From a checkpoint of a small segmentation model.
Model: patch size [8, 8], layers 14.
Training: adamw at rate 0.0011, 19500 steps, batches of 128, held-out accuracy 95%.
Data: trained on rendered roads seen from a driver's seat, with toy cars, trees and houses, 145000 training examples, 17.2 epochs.
Rows from block 8 of a small segmentation model, named by matrix and row number. Rows with one number belong to one neuron. Each number is 50 + 12 x the weight over its row's rms, rounded and kept within 0 to 99. All counts start at 0.
After each neuron's rows are labels from the 100 images, of 14976, where the neuron reaches its highest value: "top examples" is what is common among them; "peak on" is the class under the peak. Only what is clearly more common there than usual is listed. The data: rendered roads seen from a driver's seat, with toy cars, trees and houses.
# fc1: MLP up (model.blocks.8.mlp.fc1.weight, 2048x512), inputs 256-383
# fc2: MLP down (model.blocks.8.mlp.fc2.weight, 512x2048, transposed), outputs 256-383

fc1.370:49 30 43 64 36 50 54 59 51 54 48 49 42 52 31 44 77 46 73 51 53 72 40 25 72 39 70 34 54 46 69 35 53 66 49 45 57 58 51 60 60 36 55 54 83 48 50 61 55 62 44 54 15 67 51 57 40 36 58 71 50 47 68 53 64 42 34 55 43 25 49 52 48 30 45 37 36 21 42 63 45 54 55 56 34 38 65 30 47 54 29 60 35 20 53 35 58 69 57 37 47 33 46 62 42 58 57 25 53 60 38 61 27 38 38 60 42 51 60 51 46 44 28 37 54 45 47 28
fc2.370:45 61 62 76 44 38 56 27 50 43 37 55 56 57 50 46 46 39 53 50 69 48 53 73 61 60 46 63 52 44 55 46 48 38 55 86 54 84 47 48 56 65 62 45 55 45 61 56 43 46 44 54 44 65 37 79 36 23 60 47 48 48 41 38 49 26 39 66 37 42 58 56 46 54 69 64 56 48 66 44 37 49 58 52 55 41 54 56 52 73 60 49 42 45 56 48 68 57 63 48 61 47 63 74 39 76 68 41 61 18 35 38 40 37 56 68 48 53 54 46 38 49 45 35 57 58 48 55
top examples: tree
peak on: sky

fc1.387:67 37 78 35 50 53 35 45 48 49 51 69 37 70 57 36 44 33 46 60 43 49 54 56 43 63 42 38 68 49 55 59 32 55 62 46 53 53 50 47 60 46 50 30 52 51 85 54 38 60 42 63 48 57 25 60 61 48 31 41 61 22 54 26 17 54 42 47 49 47 38 47 70 42 49 47 51 32 44 41 77 53 63 49 40 55 54 35 67 33 66 78 49 49 48 19 57 38 43 42 55 47 42 61 36 50 46 38 43 46 46 56 39 51 45 45 49 60 45 55 47 54 55 46 45 64 33 43
fc2.387:79 54 65 51 49 46 37 46 44 55 63 86 54 33 68 39 35 50 31 42 52 40 50 65 69 47 37 40 63 57 30 51 42 50 65 28 63 53 40 29 60 67 41 48 52 39 63 60 50 65 49 54 43 51 33 37 69 49 44 60 64 47 43 55 36 64 42 46 28 60 44 53 42 51 55 47 41 45 54 44 42 44 49 49 45 43 73 49 32 51 60 59 52 48 39 46 44 47 59 61 43 44 64 55 66 43 36 55 42 34 40 50 35 42 65 64 38 56 49 38 54 35 21 53 48 52 39 31
top examples: truck
peak on: truck

fc1.762:58 31 78 26 62 51 53 51 43 38 51 65 52 33 52 49 50 51 47 52 29 46 32 47 67 55 55 67 71 31 47 42 46 65 39 57 54 52 48 41 69 58 59 86 49 49 57 66 42 44 44 49 51 31 33 50 30 20 32 35 60 66 52 35 46 34 40 59 73 57 57 55 46 47 34 42 59 31 42 48 41 54 63 51 64 44 41 58 63 45 16 31 40 53 40 50 50 46 39 49 42 35 50 46 46 33 61 52 51 55 45 52 45 62 56 47 65 49 60 71 58 60 73 51 55 43 53 24
fc2.762:47 45 49 56 39 58 32 49 47 41 49 50 37 51 46 65 21 41 33 27 47 74 60 42 60 46 52 40 40 43 56 42 36 61 64 69 62 55 34 50 66 46 45 52 45 25 45 63 29 56 68 43 62 34 48 81 72 56 51 44 38 55 52 52 53 48 42 63 77 56 45 67 25 33 33 38 31 28 56 56 70 43 49 55 48 29 62 18 71 55 31 47 52 32 51 58 60 52 53 45 57 35 58 42 87 63 51 38 43 55 67 66 41 52 54 36 55 30 59 68 47 47 54 32 53 49 68 41
top examples: truck; bends left
peak on: truck

fc1.372:54 38 30 51 44 39 55 24 44 44 56 56 43 47 60 43 56 62 63 71 52 53 55 47 46 48 52 60 33 68 51 45 54 64 36 49 43 32 30 35 40 52 63 72 36 26 44 63 55 56 57 44 68 57 43 30 65 55 43 59 64 75 54 15 24 35 46 38 34 39 46 44 55 49 44 51 39 47 41 76 41 55 55 54 30 35 50 52 33 58 57 43 42 55 66 34 42 49 54 38 70 47 78 60 47 44 52 39 50 34 49 28 33 56 51 56 49 59 56 51 48 39 50 55 40 68 57 22
fc2.372:55 55 62 37 63 55 46 54 40 30 47 67 53 44 52 62 49 63 44 43 37 42 58 61 53 44 41 37 32 54 45 40 41 62 57 60 47 58 55 53 69 54 61 49 34 55 35 29 65 37 47 54 32 46 66 66 62 57 46 40 44 43 52 68 44 52 56 45 59 44 54 53 39 70 70 51 61 58 56 48 39 44 44 25 52 36 43 28 59 59 46 52 60 55 45 34 65 64 48 65 48 34 59 48 54 44 47 55 55 37 43 54 56 68 36 55 49 42 56 56 64 52 55 49 52 46 40 66
top examples: truck; vehicles: two
peak on: truck

fc1.749:44 51 61 63 33 37 52 55 69 42 38 72 32 49 65 41 62 41 49 42 25 49 43 52 55 29 60 54 67 49 63 45 40 60 49 48 46 16 44 44 37 34 38 60 46 50 77 59 50 53 78 72 60 38 56 73 62 72 49 80 35 89 57 43 66 29 67 46 41 40 55 54 62 55 55 46 43 62 31 54 54 42 54 56 32 38 50 67 19 56 59 46 25 52 47 62 54 21 29 33 59 46 58 13 44 60 68 39 59 64 77 34 64 46 47 33 58 63 66 61 37 53 32 43 48 35 49 52
fc2.749:49 43 57 28 51 70 48 39 52 39 41 53 65 37 35 57 69 48 58 57 43 61 50 63 39 56 48 39 51 63 50 57 59 45 40 42 58 46 38 37 63 39 58 48 62 41 27 50 51 52 63 39 43 46 24 54 40 43 46 51 74 44 36 49 42 48 71 37 55 65 58 37 49 68 46 50 61 26 54 34 44 44 46 27 47 38 17 39 51 67 64 51 59 41 30 61 55 45 53 52 68 95 51 50 53 52 33 49 58 42 43 35 37 48 48 34 45 40 47 24 37 47 54 47 21 47 90 47
top examples: tree
peak on: tree; truck

fc1.438:60 57 47 61 70 46 48 33 41 59 62 53 55 65 51 46 55 56 59 56 37 57 65 70 71 41 59 47 40 45 61 63 44 62 66 59 66 37 50 37 45 76 33 52 49 43 47 44 64 43 69 49 28 50 40 50 39 47 44 78 46 37 24 47 05 57 45 71 36 30 42 43 58 50 60 38 34 39 25 46 45 47 69 52 58 63 36 30 39 27 54 55 44 50 52 46 45 54 59 49 41 38 49 47 55 44 58 44 28 39 59 52 52 42 41 51 54 50 44 40 78 60 68 55 65 45 65 65
fc2.438:32 51 61 63 45 57 25 52 55 46 63 49 44 21 41 47 10 76 56 41 62 44 42 44 63 51 64 71 48 51 37 51 29 42 40 50 58 48 32 53 76 59 47 40 38 31 44 37 58 36 45 46 43 31 29 58 42 49 51 52 43 49 56 38 53 56 50 35 54 58 67 71 49 45 27 50 53 34 58 59 50 39 26 57 45 50 32 40 48 58 54 57 47 70 39 48 64 49 50 60 39 55 39 40 52 39 57 47 40 39 37 52 56 58 43 34 21 42 62 48 61 32 53 57 68 26 49 61
top examples: truck
peak on: sky

fc1.130:24 36 59 42 66 45 46 48 47 63 42 56 47 52 41 41 63 43 58 79 48 53 35 67 33 70 79 54 26 55 60 42 33 59 65 57 81 47 42 35 59 52 52 69 42 44 61 37 56 63 46 59 24 60 36 43 58 60 33 41 57 38 50 43 52 54 65 40 49 48 53 59 59 56 57 70 26 57 56 58 70 54 48 51 52 48 35 50 52 55 60 47 43 66 48 48 51 61 53 33 35 63 36 51 30 49 59 49 20 50 45 41 46 43 48 63 43 75 33 50 52 46 79 57 58 61 48 36
fc2.130:32 52 40 49 59 46 50 41 43 79 29 51 49 54 54 68 31 43 70 57 34 46 67 61 55 65 56 62 66 61 49 31 19 57 30 57 35 54 47 31 58 51 52 60 42 21 44 34 55 74 67 63 49 39 42 43 53 51 44 57 53 51 58 36 74 42 44 54 41 52 44 67 43 42 68 49 54 59 67 61 58 50 46 40 48 38 40 80 49 54 55 50 58 71 58 56 56 41 50 81 41 53 56 38 39 53 54 33 54 41 52 23 32 52 34 50 33 76 49 73 59 64 61 54 27 41 24 57
top examples: tree
peak on: tree

fc1.357:28 30 22 51 36 61 46 64 63 66 56 50 45 53 45 57 62 47 73 87 57 27 71 56 38 55 64 48 47 55 53 54 58 34 39 42 76 54 45 47 55 46 40 40 56 48 48 66 55 55 52 47 41 35 42 68 59 40 52 74 51 58 53 52 54 57 69 53 51 57 44 47 34 36 49 53 46 38 48 66 36 56 52 57 50 42 37 41 57 26 48 44 59 51 46 41 35 32 39 51 50 45 53 50 55 52 52 27 55 61 55 54 46 32 52 52 58 68 60 42 56 53 57 27 56 47 42 37
fc2.357:50 34 59 48 43 50 53 33 53 63 56 50 71 42 56 60 31 47 50 61 60 58 86 61 40 39 54 58 54 34 65 66 41 27 50 48 66 55 44 68 59 54 65 49 73 36 54 62 48 68 47 42 58 34 38 43 48 40 67 70 53 26 73 32 56 54 50 67 48 55 64 28 47 45 59 49 46 48 57 48 47 63 59 73 38 67 40 58 57 50 44 51 36 39 53 38 39 37 46 68 48 49 37 52 42 45 47 38 57 36 71 30 46 35 58 56 27 48 54 81 42 44 58 37 73 67 48 40
top examples: truck
peak on: truck

fc1.347:40 42 61 63 47 55 53 56 72 53 54 42 23 43 48 90 61 48 62 64 53 53 42 27 73 49 28 66 35 39 61 70 30 39 59 47 64 55 34 46 59 59 44 49 56 34 56 48 50 50 62 77 67 53 44 45 60 16 47 55 60 38 52 32 47 32 35 43 52 56 56 31 33 46 51 59 49 44 36 68 56 51 52 63 41 35 52 37 45 51 42 38 33 23 54 37 20 59 56 46 45 40 67 43 58 49 77 32 68 53 44 57 45 61 43 37 60 49 34 42 51 48 43 57 55 53 52 48
fc2.347:47 55 53 67 48 49 79 54 58 55 57 41 66 36 38 59 54 61 43 36 56 40 39 69 43 45 50 51 31 52 45 34 66 60 50 46 55 82 38 49 57 31 53 38 37 32 37 71 63 50 59 52 46 35 52 42 58 33 29 39 61 45 65 29 68 37 31 60 43 46 46 41 45 53 52 52 46 47 40 47 48 29 42 54 59 44 36 53 56 50 31 47 40 35 64 50 49 51 70 60 76 46 45 57 40 41 72 38 55 54 31 61 59 36 49 47 31 62 33 61 60 55 37 48 42 61 50 44
top examples: tree
peak on: sky

fc1.602:34 25 48 64 42 34 55 59 87 46 46 56 43 51 54 59 57 68 41 63 38 59 58 33 60 63 56 36 67 56 57 67 51 49 58 41 60 39 45 48 48 40 51 40 71 32 41 62 46 42 44 38 57 47 57 45 36 45 50 61 45 43 78 50 51 60 29 70 60 39 43 45 49 51 57 48 38 37 46 44 50 57 66 66 49 42 47 57 53 46 23 25 46 54 45 29 43 38 60 38 31 48 51 55 56 49 70 59 51 47 42 50 53 66 67 62 45 39 55 55 33 54 68 52 45 79 38 72
fc2.602:44 46 44 74 56 29 30 68 55 38 58 47 30 64 57 47 36 66 54 60 41 64 51 33 44 57 56 35 61 61 38 55 52 37 56 43 53 42 45 33 60 57 68 47 57 58 33 49 41 11 32 53 55 52 31 56 42 58 55 40 37 29 44 35 54 50 41 62 42 44 53 37 55 34 64 47 50 40 48 53 37 53 52 61 36 64 47 78 53 47 53 36 60 67 27 60 50 66 44 42 43 71 51 39 35 49 51 48 38 45 56 46 57 77 65 48 40 28 40 42 60 40 47 62 54 64 20 57
top examples: truck; vehicles: two
peak on: truck

fc1.258:42 62 41 51 63 61 67 44 55 71 56 52 40 62 52 73 57 43 70 56 49 40 54 52 48 61 67 30 38 63 49 53 62 45 57 28 56 41 42 38 61 25 50 61 70 49 60 63 47 63 46 66 61 36 44 23 53 40 54 52 78 55 66 40 29 60 33 52 35 48 42 43 58 14 54 51 54 45 52 67 48 55 63 52 50 48 55 61 51 54 59 38 61 48 56 12 53 63 57 43 12 32 60 34 42 43 45 50 42 50 59 39 38 52 46 50 51 64 32 64 49 40 82 58 45 54 39 58
fc2.258:61 44 48 41 39 50 36 47 49 52 64 61 57 38 54 54 58 50 51 53 51 49 49 52 59 47 49 56 71 63 47 45 59 62 54 44 43 51 33 45 63 49 75 39 48 38 64 55 46 37 39 59 67 32 30 02 65 54 35 55 55 48 41 44 52 36 39 38 60 28 32 39 46 50 42 32 61 51 36 65 36 46 78 54 51 30 34 39 64 65 49 36 62 33 69 43 51 17 25 55 50 35 43 73 38 33 59 49 53 44 56 40 51 65 68 51 60 60 46 37 58 58 61 36 52 49 46 55
top examples: truck; line: no line
peak on: sky